python train.py --n_mels=64 --nesterov=true --adamw_lr_other_params=0.0021 --epochs=25.1
Rows from block 2 of a small sound classifier, named by matrix and row number. Each number is 500 + 40 x the weight over its row's rms, rounded and kept within 0 to 999. All counts start at 0. Numbers have three digits each. After the name is the row's rms in percent of the matrix's.
After each channel's rows are labels from the 100 clips, of 14848, where the channel reaches its highest value: "loudest band" is the band of the loudest frequency at the time of the peak. Only what is clearly more common there than usual is listed. The data: chords played on synthesised instruments. In brackets: how many of the 100.
# conv: width-5 conv, stride 2 (model.blocks.2.conv.weight, 192x192x5, each kernel summed), inputs 0-191

conv.175 102:486456427497595498500532502462575531507459480552481484458484494503557512537486598449463475509554467493561574357508518477547512523439520517553452447520488462520453473457458510507512497508414569522495490512447518524505507511511495515565532499522464484525504480453508466550538513520428445564475526467507536526495457563478512534516529545459491460480523459453539529501403501478483545509478474542540514470485502464456466487551507516542556497530441538441539523484519508527506555515483589483465529472516422515561391514527553505492493547578466499394496539534480501596485526447468550513
loudest band: 1000 to 2000 Hz (26)

conv.96 097:562500511521530485456561496492471579458483539586474563516491469514519575560466491482494507540469573489495470501547509498538508504562495484483543436550538468506535485533448460496471532496410523549463516505598532548524529627523484479510628434536494497512448578480503484537481509524481642537542500494500446483530452425511539477453517465496529489516508556435495531452560546495510423453504455531512518499494491474425506515515497492567473581513502491509505552530498531461529520479515470503524562482480534445520527469500515555440469451496465458484432503547538493437534450471506490568
loudest band: 4000 to 8000 Hz (39)

conv.115 107:466475486532517515531434521488521458381504473560531504477440546433489532578480535524494464469528419506514526598510489484514487427478459535488583522537473527491528509567531502574491473477551480452537474565400515482557512507536507520537515517491535532517550621545533496499494555572473602510497501469552463455563492517471525537480532539577497519476498488502537579492481486424529536541441506488466510595446448482463527526440479458475456484501468498534503499554507541506513583450454517506482500437532496495456554515475451483448541522538506465519477455427561517500490519503447535526
loudest band: 500 to 1000 Hz (57)

conv.2 109:519541512489521520512509476515496478526473484431598479503513494593494601464468483536442549479457437502489496474521520435574439479541527564466576475471500498496466507450470498448451515439480537413542526542593495446465532518524530479543488514503542442541487512520524524483462440525471496492535499529552512491422476504509516513514600504406564482471422501461567411528445420468452438471470461536563493529516526517480603508516459472453531502469491505475496536540511533487465529549492475492514561427458477575525456498528511510556429557554451452532504536517523488510472486472502509542
loudest band: 500 to 1000 Hz (50)

conv.44 099:541501522467528460466534540554464595530523543534577497451500620458496457471598512515500516462508491477482531494516484489429414527545563498518566504458465517537532511481487518527531503496454459466434491513504527549518460562484480475527412461548518499492512520542585491478503494472429469461489538543524570480487508515463527430445425551481442539541469521537517495495536518491514492456458479400417487552485464521461542555534527518470524538518464538391497497566489531459483472495463463502460525500432485481472454513521566528477484413503549589429498549568495452509467495499484490460
loudest band: 1000 to 2000 Hz (26)

conv.149 091:484496517491545581546499484512508491453505431495575518554450441486488505494467481522534473578445523533444505469482531466542500521490538526501409497506501430501515483464413460606517536462452478553480522518514521588471487414507483508439440561455479560514459515471573520504519530531585607536479453504501471523533504538523517445508565568491456511459526599522489407488515475489511543471475541489491520491522522500491456473504523564490499547484482524549520507450511586528464431521440453517480484484524569518441528485503529579497482526578528497487400491468550487498494508511439435470
loudest band: 500 to 1000 Hz (37)

conv.134 101:574450487506547493504502495461508505498503510552529519529474508473472518495445542574497484506567511515478483454495601544504596516471493484474403406448544489476564505434531469554487487514454433510488462418538473499487555510474488480422469483423420562441533472503541458490437498539469472542508490446535505478500454551508529544455494520464476505470504433480527507448569551520493462514503424534572494430439455452492428421560499494505424436508539554526479521512441486503478484507475485475568596459433473518471481496432531497507442482584462474468511543541528486490480506496497498479
loudest band: 250 to 500 Hz (65)

conv.40 107:523458499505457480514486459493473446451510515641505506552514446494615466608462518512463479486381476535459537573528469478478519571508493445505472578442480493527506443520543495489528476489485506499527468505504502406570496527540434514512583503445549507503493615496521525455496509543435516546466499499495491482496432519456483476494450462552449482606528507539486537484463515497468476506566472492519400452522481477473536449507523542541508531512511582546504453566481500539506500494507543528494553555558483527471460509485484549505411484452510470508478465449517496532462542509529513486
loudest band: 500 to 1000 Hz (53)

conv.67 109:427531484512621612547546543535459602555589537512537473518566535552496496498397478465509463549466473481530454496527478455533531507450526534461449515473491503464472470500491457440497506468430460467491506553487488524380464463500517508524456497486526467484481448481398509473491516471503455446514458576503506511478454494553450489529493465492486528479488467526522459487530561499521533499503472505496468488490478510561509466492509469499479570472499480540464508541510521498505520542537473513468531517538534502512452480597540430543456566472513487483458607629476516479456481438504496430
loudest band: 2000 to 4000 Hz (32)

conv.107 096:487513502504467480451487560483490450483487556432543533457533533469450490449506473575501492485449452565472444566473557504480517547494547522548489420514516511545518507508464517512428493524433469439579443496553541519530566562509498530507560452509560514431451503479482390519527457534488459524477531489537539542436527503566445445525494536480558463542567433499564472486528482482434459543449504529579462528529466515588531469448494478561472507491504604498448515504484486460523519526557543492518606430475508572483479483511526493540421496490492537503463531559513490465477472470483516486
loudest band: 500 to 1000 Hz (38)

conv.23 085:476537455509523488437492565501447480491494485503508492453432521561517501500466436511554535496478470471476494486398473458513451472480560416382425545544494589489553481493525496541510487483466495507510479477523524476496492523515438512480453506535505494428531477518517473479478488448479515525505460492497458466533491467513488550482578521486497466439431517476549521523509514469474504564549424481418477446480505490475552504476532550411471397548457521483447496483481519518512509493524485461483459518558502457451429506432427492499500500587458415514367400533508520533528566523491507437
loudest band: 4000 to 8000 Hz (25)

conv.164 105:506536525513506432448432474556453462432488515479519499554511519479436476477496519549565508406504547528445642601509549468500527481484510508504539459486548567481496541540492501462588480546499514475512506525486478523486524487518480480515438442519503446498504464515516535501574576468526478538482542490489557504471465480525527499498487462462519486551594440578561498456445469490448562498438481569459492489512484473494550528560464491502488461425517526530517531516503500513505523468468498582508548564465441518508567463513589548435408427451493530515477483469430474454541516518541472505
loudest band: 1000 to 2000 Hz (26)

conv.161 068:469470517449532379540464552455513545498533452589468500545404522476496561457476494475522542507546476495494512499519457512433452519516465533541484442493501505441494477472518498481401491512545396541571512509503494474604570529513534488482539505503489519467551495480465515455505445514500479450461474479506497471505554476575475492421460432506557512550487463479471535461606548474382542501503518508476477521451472519470467540484537526521536527475496567599490503481491448540467476466458463537424517451444518530445521468438515511444545495475470531532454468476457510445497526546473464520
loudest band: 1000 to 2000 Hz (25)

conv.84 099:493521512513492514545426493429507487545466465410469541519477494527460504576452507463475511456559524550468477460550545505478492504533503570469530424496498525458452461478502515509425615489456491579582467530466563546505508528488514529454455498451485498552479503403595519516494465454462435541500542434478569537493547572458529517484562516457585487542496504536473535485446482445514549578441514530529551538562496529471603482544455495495502460449489434483508491501512481503498456515477529537528486429451488550484489490496493489492462516488490529540413510520473448551430559501484533468
loudest band: 250 to 500 Hz (74)

conv.3 107:523473601497565529419514436459509509529394489513474470465565495512458594492498482521468534454475459458452571543494530544486540440480529508521516479465581481460488553531489502487522469506507467521452502521523408492508469456505507473530481535556527556469457484453556501473499455529491500470426513497431563562518522493537453495459491550503580559527459469544513480501566545563497496521456509600558449416495468550498561484566469542498464452458508464510533417527486474449505487426487502503501515569451439499481450474449528472500445502524492485574471443504547500483493528470571466444
loudest band: 1000 to 2000 Hz (30)

conv.39 095:542464534523562511570554451628502529529534478472453514481605519469534512499447484535455479489452469477499491575554483526506503506473443533473502510504495507479474458434471474507554460475507498562490423466463465390467509479535480505473553495462494487505490442511481462477439437461471453438504508546461528494461424515480531455500464476529481505490406548562479514485554412472465412525504467443528522458470487395443497462507450467485534567511464500456461515536516529449523463562569454490540470470514541527502504557494537553540592500546493547533534585516518502473535501505504492544
loudest band: 4000 to 8000 Hz (29)

conv.102 101:522517475464476502535510508479466568540559486446477460443537512479526497518529527488476459475448572561498525428459402528464447529535525529460553531519482471503440515552495456498448464481492560499524486491492502519475519401478512463534485536459516452447549478517497477540525502543497482533511467558515485485503429513398488486513492502487535495454441526449548479516505521565555410446512541503475462506448486512594439511586459507514415484493530465377576501495489562514473492456472503504434511457520563544507530486544510601575487490552490545456486423489508501524536564493538494588
loudest band: 1000 to 2000 Hz (26)

conv.85 078:508527416451464561509529513521474444500527504641505473468416592480492489442450527503568402471493446468509507429500435533538462557469539511515487579523452498470487527460486463467486482475472494582469531508486522467462455512505498528531506509522521559522468559531505476506482419525559484474516510538492424469526523433490451484488479457534532519482480508417483516487475486398462565515425517463457497499473488512479436444455495479463530538534458562485505474506534446479482570446515519515494462514485505547452591515559548477524423512580570539476482484473499490470503493480478594533
loudest band: 4000 to 8000 Hz (32)

conv.13 092:545522466522506512538578505492540540495482469507520470537515519484566594516565441552546485462499463547426557474492506494557452511457556545507487456497511519519479482509457454489517485498467464410408460519463486504497482430536540471528451324537466447451546482514475520502465462510453493466501479437479486468422511471513528523489569524489569489464507517529483513549484434494465517576484513554558448463503483483482453494503474509475532454438506476572440567521454508520491508451461496521488516606520464499512453438465553563475431500570451453527481422492474499477499537526542471521
loudest band: 1000 to 2000 Hz (31)

conv.131 104:535452495485482391559505444409516486392482459484536534558493545561575464500440476482532473468569524550484477503513535529489492551548555494469513571527448476509464484541588511446483528506524511526527511508483538451495497533464527468519407575482484572535570478470533540581495486473462513508456538454528472459537514426481567494512529468595518471446505491535506474454412499543519458463521458497504500520561538474535447491486486482489484498509552504440605498496541461477457539524450551488513508532475540531569480492483508496476478552389506465548475426504528502510473552496486543549
loudest band: 250 to 500 Hz (63)

conv.170 105:488456486484539559462500525505522622567538536506515512516504486462517472445507533582499527507514512496506506481555510553495504476509462504514449438541462481460497488454422551515504554491421470477469518573526573531510475470456467489562470479487493477476415569498518499532493535544489433509484509527506475538444386503520526513515509526539517501566465593599565493519494500477551437433516534548502472413486438485481526535458489546519436514504538513455491528553489542507486522579440554521594447501418500515487465503538485476486477514532538514554404527587530561509516540506494567505
loudest band: 2000 to 4000 Hz (35)

conv.76 091:528499517489482502536512458456511573514505426477477489484554458545548581492481519530518504493576479495504512454489533484493489527441514526514490573479484506524382506522559506511484518422488515501504466474554398461603525441452504501458452525515499419492545398501514463515559483459525511486496519441444537557512490414524598559472479482530453520554513504530538482565481461472522436562448517502484443511516491463529507433502517510483489413410463487473462443465511539524453530488523522549489461503540491512478558460450450487486491538463444447481539504530452464452487479542550421586
loudest band: 250 to 500 Hz (62)

conv.162 110:478447461497453439503470468482532495442533497542486504577476467535559539554500533529484472507535438441512453489468499480527577566589440437491515588512396480577501484495501511464523473543490505504575505506447481419508523488501535508468478592534532496529438473518457504531516560517580499506484527548489492506515542398511448450493459520525484539514542472560536527451485566475499481592552549435526508536549496487608590486444496521481506593469524566495492472494520438519523529428503546512530529482562551537524489517526437509479484508443493472483537505495494490574501539547506477504
loudest band: 250 to 500 Hz (62)

conv.4 106:467512475470531472470564536589462562513491501511549500493504455534549473512423435459517562467491466587512521572480491470500529503515490525468432515547567568522584486589531552514535538535466492577528535511507460514535429464518498471543534498510477484494524528513473515487534559515486488493569520520548505500513494516582488528489496424546486525515499448553531519497443500537492467452520511509538448509549444517508527539539519538499471460514461542478493438512560499491520561604531504524495560560475486567474560569498536547444461390501493469540368534581503475554449524535500458500
loudest band: 2000 to 4000 Hz (25)

conv.181 099:479558505499513556536517506493510408467560507479575494500458470517582394496468601469511512494483443421472491503480513500499518550464533508500522500434530490515568430550486446505447552513474552545474454459591558475480488475506543521431417518525458507555463510515518505553498508524532522542547489515478475477521553547510562530534515488516414469452536478450477491531612524496496486489504504503585484527474507445548504490441539551516460449439508492488446537456471453524514505494449491443442495523555549524457510475465458462645421499435497480525556479481550507490525483478506503510
loudest band: 250 to 500 Hz (74)

conv.187 101:493481543539460440490522496461515460522470480493515510536482471495581478454487549534509418508476470492470537461490544539451464479496518519434549502554635529507507469493532542510480571437541528486477572500547508505468605504492524507476434485490459535486440603473488487431502543578520564567443431556461517526523459522516466499542530608571520541514515494481503461503515503481477568487538491444550518532467455460419464478525523531481456496477559473427438459485492503482533514499516545474467498471532596549557454524437484432460499436510561490486493489496529492514519463433462550476
loudest band: 500 to 1000 Hz (47)

conv.124 115:452491439492560500495476488561544597535513510515524482478549532492532501513498467510480580515513534533484528572480535459473472544466544529413479577478513466462428449566477439447500574505484442504530514463504455509481447525510507498501532478553444470549409468548449499479496530441572461496513446504505494499528452480523444500513471487510602526553447501485547524489504512435497492470528529483426499463537460507488513578422493480518475516474518504439470531542480478500523623522535505565521541437499549510479511461474590541561439521437513456471376510540504479479472503423487520474
loudest band: 2000 to 4000 Hz (30)

conv.21 098:440505515505541502446497463473506468551467516554498474475452529509499496476488490457469486486495486497563594507490516499437556520484453472456500580451477495497486515496523544451506434489429452437545581485535500467587460477516505489597608521451450536417612574449475521464491461498518543518491475509462557512452491531531509476519465515531491509530505529528485468506475439442424443517490489496485453454462521457483466499493560449503535465537536481486492472576539559497505530503532508577461575470496474508568574452558463424498563479529477443509530534451434479486463529509509499608
loudest band: 500 to 1000 Hz (41); 1000 to 2000 Hz (37)

conv.69 088:522451495517493510472494444579526474454477567564523491407480431497545493487463600487532595475534475548454500525511524459467531515529558491532551497532504471507479537510493545484576467542524474414457457511517517538556486435538489443541435449457512493495442464557491526493528493607519548500472460461469513490528527442462523508485460447457481500539468461480573500487495432462450495515398532530481607499497478554516535484501570576554508432521521549567468543503455509528534568485472531568544443509550484455482556516485416499463518529513528468500519519483482524511532542527494514565
loudest band: 250 to 500 Hz (68)